Rows from block 5 of the image encoder, named by matrix and row number. Rows with one number belong to one channel. Each number is 128 + 32 x the weight over its row's rms, rounded and kept within 0 to 255. All counts start at 0. After the name is the row's rms in percent of the matrix's.
# convs0: first 3x3 conv (encoder.blocks.5.convs.0.weight, 64x64x3x3), inputs 15-19, a 3x3 kernel for each
# convs1: second 3x3 conv (encoder.blocks.5.convs.1.weight, 64x64x3x3, transposed), outputs 15-19, a 3x3 kernel for each
convs0.23 101 [104 138 129  97 150 129 126 148 140  96 139 128  76 168 174  93 148 168 156 102  89 126  72  86 119  81 123 137 149  97 140 126 113 152 137 114  88  92 105 163 127 128 180 122 125]
convs1.23 099 [150 125 207 164 122 197 158  85 179 139 160 149  88 137 114  44 111 118 143 133 128  93 119 136 105 142 139 162 151 104 178  99  49 164 113  73 120 134 144 107 109 123  82  97  91]
convs0.24 098 [146  84  81 154 115  82 148 129 127 233  72  65 186 146  76 102 146 135  77 139 168 115 134 154 114 153 120 195 155  86 169 203 100  83 157 110 102 166 151 106 110 139 167 126 129]
convs1.24 101 [101 127  98 131 121 134 173 136 129  95 123 163 134 129 164 138 131 118 194 157 168 184 126 112 199 118  65 158 101 126 164  74  67 157  96  97 108 100  92  95 125  83 118 140 120]
convs0.25 106 [131 148 141 157 149 152 165 159 156  91 121 165  66  98 111  62 117 125 217 178 144 163 154 141 187 187 199 152 154 178 123 139 153 127 160 156 144 114 149 125 128 160 109 110 133]
convs1.25 115 [117 118 155 135 140 191 149 110 162 216 134 127 167 131 113 131 120 133 165 135 134 138 121 118 147 143 160  82 111 152 122 117 137 136 116 126 123 120 108 152 150 150 133 110  63]
convs0.26 094 [112 101 146 102 102 141 122 131 133 138 103 127  94  78 133 128 145 185 109 132 133 109 120 120 146 131 118 139 102  79 135 113 100 154 175 186 104 106 146 156 132 149 164 133 152]
convs1.26 121 [ 95  90  98 124 109 106 110 126 118 126 117  69 156 138 105 140 120 112  59  61  90  93 109 135 120 123 142 134 126 123 150 163 154  74 131 117  64  75  64  92 148 148 100 127 120]
convs0.27 100 [147 116 121 148 130 162  98 114 127 121  71  95 125 123 146 105 154 168 132 166  92 129 156 131 153 140 122 109 137 117 104 128 106 106 132 104  62  82  72 106 139 126 157 172 169]
convs1.27 091 [137 125  94 120 104  83 124 122  91  76 141 150  74 128 154  74 107 147  76 105 153 113 149 136  90 112  97 183 132 143 169  81 123 185 108  98 110 121 114 125 114 132 160 125 132]
convs0.28 102 [110 130 150 137 146 129 146 159 100 116 189 255 169 132 180 231 114  74 208 107  30 190 155 103 133 169 171 112  86 166 154  85 143 151 112 119 101 106 121 113 165 185  91 180 186]
convs1.28 067 [135  71 103 116 115  96 120 131 114 120  66  75 149 131 113  78  83  75 210 188  99 197 170 118 127 123 158 117 155  83 101 132  78 129 126  78 124 139 120  87  90  76 122  69  85]
convs0.29 109 [134 137 112 142 166 156 140 123 140 116  86  93 156 129 136 189  89 127 150 154 149 146 138  81 151 158 116  82 122 188 110 102 151 149 111 101 113 109 120 118  94  94 123 161 151]
convs1.29 093 [108 132 120 114 158 176  96 120 182 144 167 109 128 145 115 101 115  39 138 124  95 126 123 112  98  66  81 134 138 143 124 129  80  96 141 128 105 125 189 109 106 142  94  94  87]
convs0.30 099 [143 114 157 150 121 160 159 114 173 115 142  92 148 157  95 122 139  71 134 150 165 102 110 118 118 110  95 100 138 128  94 144 151  83 146 140 150 131 124 150 145 161 154 140 151]
convs1.30 091 [113 162 131  62 150 122  93 151  84 130 103 136 163 137 161 113 109 128 147 167 234  99 137 161 113 130 142 165  92 147 189 142 156 176 119 128 180 123 151 132  78  80 157  94 131]
convs0.31 096 [150 146 132 121 121  97 140 132 120 194 170 168 127 107  98  84  78  78 159 169 175 130 119 117  67  56  59 104 135  93  89 111  69 117 162 122 123 123 132 135 137 121 126 114  97]
convs1.31 080 [124  91  76 184 128 104 140 111 140 149 136 128 141 116 110 117 112 120 163 166 163 139 125 136 150 146 140 147 114 145 134  78 142 125 110 145  80  91 126  77  95 140 134 117 133]
convs0.32 106 [148 110  99 158 109  74 148 112 100 193  78  78 160  30   0 166  18   0  76 161 212  95 189 227 158 184 196 148  79  58 147  89  71 142 102  85  96 106 112 123 117  98 112 104  85]
convs1.32 133 [150 149  86 141 127  95 125 101  89  47 143 160  65 177 186  91 183 159  92  92 111 176 140  54 233 188  93 111  98 163  74  58 133 123  95 160 163 181 161 135 116 117 161 138 145]
convs0.33 117 [146 109 111 174 110 118 171 100 137 203  93  94 203  81 111 219  54 105 165 115 108 197 145 124 196 170 156 143 109 139 115 125 154 106 125 125 122 126 175  97 117 158  69 110 138]
convs1.33 138 [111 131 152 122 110 162 127  86 143 147 224  35 161 194  46 156 156  44  97 116 119  82  94  67  68  79  54 170 133 157 146 119 149 133 122 131 149 122 140 128 114 126 135 126 117]
convs0.34 092 [162 148 150 148 128 134  97  95 108 225 215 191 149 123 126 129  79 102 112 145 138 177 204 169 164 175 135 119 175  71  70 149  63  62 143  79  84 148 141 106 122 113 181 154 114]
convs1.34 089 [178 141 160 125 110 105 160 136 133 137 112  70 115  95  81 123  89  94 141 145 122 161 171 144 149 144 108 125  36 149 117  69 212 119 115 227  83 124 131 107 118 160 135 122 129]
convs0.35 101 [110 114 122 124 137 150 141 155 154  70  63  63  45  60 104  74 135 113 163 167 120 132 127 112 203 184 181  73  62  92  91 120 127  98 154 132 190 172 182 149 128 151 101  93 128]
convs1.35 111 [128 129 140  65  62 108 153 129 135 133  42 106 114  50 104 125  84 162  95 126 142 175 218 230 199 255 231 119 109 108 116 121 120 120 128 135 146 185 164 174 207 175 121 147  97]
convs0.36 094 [ 98 110  85 116 147 111 131 169 158  69 100  80  98  93  98  94  92 136 124 111 157 167 133 149 215 173 158 182 154 158 191 143 154 160  79 121 175 162 170 109  58  45 106  81  69]
convs1.36 085 [134 120 113 160 112 136 141 139 150 111  65 130  78  34 141  91 115 164 145 101 140 174 117 157 182 150 150  66 148 111 108 207 182  94 190 181 167 187 153 202 199 154 158 153 139]
convs0.37 099 [ 97 123 142 101 131 143 124 150 146  86 106 117 116 121 124 120 124  82 222 199 170 165 156 148 163 150 176 102 115  81  95 119 113  97 139 130 168 156 155 123 144 160  99 119 120]
convs1.37 120 [110 125 164  85  86 100 125  93  91 144 144 115 120 147 150 142 137 122 165 165 183  99 123 171  71 100 123 151 123 193 172 127 173 198 147 152 172 162 163 104 109 109  69 106 102]
convs0.38 107 [ 94 177 153  92 181 124 105 168 104 108 198  81  65 202  61 101 176  72 174  85 113 164  83 139 169 117 169 107 110 110 142  92 169 134  48 216 162 124 122 190 121  81 188 121  87]
convs1.38 109 [180 149 178 169 128 175 160 125 165 152 108 205 141 108 238 134  92 202 148 163 162 159 123 133  87  77 112 155 180 103 134 176  96 117 171  79  83  85  88 122 112 106 152 138 115]
convs0.39 099 [138 135 117  87  94  94 101 122 134 119 126 122  53  86 122  49  62 142 112  94  83 202 165 161 109  96 126  99 135 149  60  69  91  77  74  87 125 117 116 162 135 135 129 117 126]
convs1.39 136 [ 41  76  89 134 112 105  98 119 135 122  83 131 107  92 158 126 118 115 133 148 163 122 193 144 160 214 183 148 101 113 129 101 100 129 118 113 135 188 185  67  96 104 102 123 118]
convs0.40 106 [132 109 199 126  96 190 120 109 170 183  62 135 139  43 132 125  60 151 142 126  99 122 116 101 141 148 136  98 164  88 107 193  88  90 198  76 111 145 115  91 121  91  83 114  87]
convs1.40 111 [111 161 149 118 167 150 113 187 163 122 156 138 155 171 151 138 178 118  92 106 187 111 118 166  89  86 108 172  60 223 191  67 185 190  62 166 135  98 136 186 105 113 196 139 139]
convs0.41 095 [129 186  99 120 162 100 107 124  99  96 144  98 119 167 155  90 131 175 135 119  93 131 117  62 179 163 105 120  82 184 122 113 189 112 142 180  84  97 166 106  93 151 119 120 164]
convs1.41 079 [140 150 124 130 130 146 135 135 150  62  96 116  48  98 127 103 124 154  76 100 143 129  98 124 125 109  87  95 153  97 111 180 101  99 222 126 130 131  87 150 170 113 137 176  77]
convs0.42 088 [116 119 122 127 124 113 127 146 106 205 238  91 165 207 135  38 168 155 128 115 141 160 129 161 168 123 163 122 106 126 139  92  86 111  52  28  74 109 120 110 148 162 170 147 109]
convs1.42 063 [134 141 128 152 176 173 166 148 165 137 106 165 111  77  90 109  31  17 177 139 140 102 112 124 129  80  88 139 178 181 116 127 126 109 118  88 159 137 142 148 141 135 144 144  65]
convs0.43 086 [138 158 137 117 148 121 130 144 127  79 154 115 119 156 102 148 156  57 162 103 101 137  72  62 141  75  52 134 119 128 125  88 177 106  58 199 207 160 139 205 166 100 204 148 107]
convs1.43 068 [204 182 156 187 125 140 194  98 137 123 122 131 150 132 133 115 104 136 180 153 170 183 140 138 158 103 109 117 228 117  51 185 124  49 154 160 131 121 161 111 105 121 124  94 137]
convs0.44 095 [126 145 146 150 159 168 178 156 160 132 167 165 103 107 104 122  79  67  98 112 109 114 138 135  95  81  79  89 132  99  82 196  76  72 244  58 135 130 154 132 127 156  87  94 121]
convs1.44 079 [100 153 182  42  85 115 114 152 163 109 123 126 156 140 128 123  90  81 141 161 164 134 131 111  99 123  78 210  93 225 138  48 163  98  32 116 160 175 155 118 144 131 148 159 117]
convs0.45 113 [140 178 185 111 123 139 126 102 115 110 180 182  90 133 150 128  83  82 202 158 120 156 166 124  76 133 122 115 140 167 124  71  95 120  36  31 182 192 179 136 133 118  85  67  71]
convs1.45 115 [169 164 130 153 168  92  74 120  77 169 107 111 170 133 122 164 157 113 255 240 164 197 205 138 130 129 157 140 121 126 142 129 137 166 120 103 153 185 163  95 101 158 138 122 144]
convs0.46 101 [155 121 118 163 129 122 147 137 107  90 118 113  93 162 101  36  82  23  28  45 107  81 107 177 158 167 213 123  99 104 170 149 123 150 149 124 135 157 167 137 136 147 147 122 100]
convs1.46 105 [131 143 133  90 133 142  69  71  69 185 143 192 179 156 180 189 113 123 127 130 158 122 100  88 128 102  90 100 131 139  42  86 112  71 117 136 142 121 121 139 102  91 161 162 162]
convs0.47 089 [130 155 124 126 132 116 136 124 133 119 124 125 158  93 100  86  59 132 148 159 141 119 137 101 108 119  85 162 128 152 152 118 154 133 124 167 152 168 159  84 134 162 126 136 145]
convs1.47 072 [101 140 160 133 122 113 136 123 134 149 162 174 118 124 146 152 179 134 182 159 146 129 160 150 193 152 136  87 128 136 136 194 172 122 197 189 142 146 161 192 162 149 151 148 133]
convs0.48 102 [129 167  82 121 173  94 127 171 113 149 100 171 160  70 151 145  68 126 192 143  60 185 136  57 156 102  42  83 134  68 114 189  78 101 209 132 122 117 121 136 109 113 138  97 126]
convs1.48 082 [129  80 137 138  93 157 154 106 161 114 172 106 111 154  75  97 143  72 137 116 169 110 115 128  96 129 112 195 101 179 211 123 173 167 114 132 144 150 131 135 144 141 149 139 117]
convs0.49 112 [149 151 144 166 158 142 159 145 134 147 130 100 152 153  92 111 115  88  78  88 155  57 114 219  86 136 222 150 222  87 138 244  53 139 222  38  92  88 127  76  72 145  78  72 155]
convs1.49 108 [101 125 213 105 129 187  91 135 178 175 158 163 158 139 143 160 102 101  95  97 129  69  33  87  63  58  89 144  59 232 182  51 211 198  61 193 186 147 118 165 155 123 149 128 114]
convs0.50 106 [141  81 152 146  85 182 140  95 173 140 135  86 153 140 119 133 164 101  97 142 152 125 122 142 120 106 124 137 150 106 140 157 111 131 161 108 125 112  98 104 140 109 106 134 117]
convs1.50 093 [121 138 115 115 154  99 119 140  81 140 156 122 118 152 128 106 150 121 131 101 164  85  77 136  73  62 138 148 124 169 145 137 167 130 132 149  99 107 135 169 121 161 231 141 191]
convs0.51 107 [121 138 122 122 150 156 123 169 173  91  58 101 103  80 186 129 105 194 188 174  44 206 188  74 185 178 101  99  70 119 128  77 131 177  72 131 106 112 106  87  81  88 114 110 133]
convs1.51 110 [169 217 194  81 112 102 128 186 141 176 115 112 169 120 149 144  98 117  85  68  75  98 108 115  77  94  90  79 163 139  65 118  88  61 108  70 122 114 109  92  99 120  77 101  92]
convs0.52 085 [157 161 142 145 161 103 130 137 126 140 132 148 126 128 116  97  84  90 109  91  48 176 152 110 163 136 122  36  64 146  67  88 157  97 119 156 172 172 127  86  93  57  73 105  91]
convs1.52 059 [144 164 153  89 127 132 174 210 183 174 121 129 171 174 156 111 142 127 106 120 135 156 169 181 157 158 165  78 141 122  92 174 161 121 155 162 162 135 120 155 125 111 111  89 103]
convs0.53 107 [157 131 137 131 124 142 108 124 128 100  54 189 107  63 216  69  65 210 113  94  92 113  89  84 141 129 102 111 181 134  97 197 119  96 186  99 131 145 123 132 127  97 129 108  75]
convs1.53 114 [150 177 147 130 172 125  97 157 108  96 198 184  73 204 165  57 168 132  93  87 134  85  67  86  86  70  78 179 125 145 162 132 140 156 129 154 147  92  85 154  90 104 167  97 121]
convs0.54 094 [111 128 136 121 128 138 126 139 137 120 151  92  67 132 152 124 127 185 196 164 155 152 113 111  82  51  43 169  81 209 155 102 255 129  91 198 172 162 177 113  94 112  71  71  96]
convs1.54 072 [175 180 123 157 145 143 130 121 138 164 133 153 191 123 142 123 118 164 149 181 202 135 105 141 155  99  94  98 174  67  87 187  78  58 172 104 134 155 114 111 118  86 147 132 119]
convs0.55 097 [120  96 107 117 102  97 107 112 102 175 146 105 135 151 135 124 130 153 163 197 157 109 137 113  80  98  85 150 121  98 172 121  96 155 118 111 101 135 101 131 160 113 125 142  94]
convs1.55 093 [ 78  95 121  91 119 129 107 133 159 134 135  96  91 120  75  56  86  48 124 135 111 138 133 104 121 135 115 149 120 127 139 110 119 109  93  90 153 148 146 150 135 156 108 129 140]
convs0.56 077 [157 162 126 169 153 134 130 124 146 119 123  78 113 105 136  91 108 149 159 124 126 186 142 113 167 137  96  71 101  88  77 127  79  60 130 117 162 129 127 153 134 162 151 128 145]
convs1.56 063 [146 132 187 120 125 122 132 107 124 159 122 123 129 111 129 118 105 133 134 110 180 154 139 155 180 150 128 233 154 157 147 124 171  92 107 179 139 178 134 135 156 120 135 146 127]
convs0.57 111 [205 128 104 138 107 135  82 145 145 237 154 115 143  96  98  14 147 153  81 146 208 122 152 155 136 115  86 171 141  93 134 139 122  80 145 167 176 104 144 133 115 125 129 107 116]
convs1.57 106 [ 87 146 140 121 111 169 107 161 140 133 144  83 103 134 156 108 181 189  94 144 173 100 111  92 115  93  68 139  75  93 126  70 137  31  43 153 105 140 141 125 176  75 117 133  87]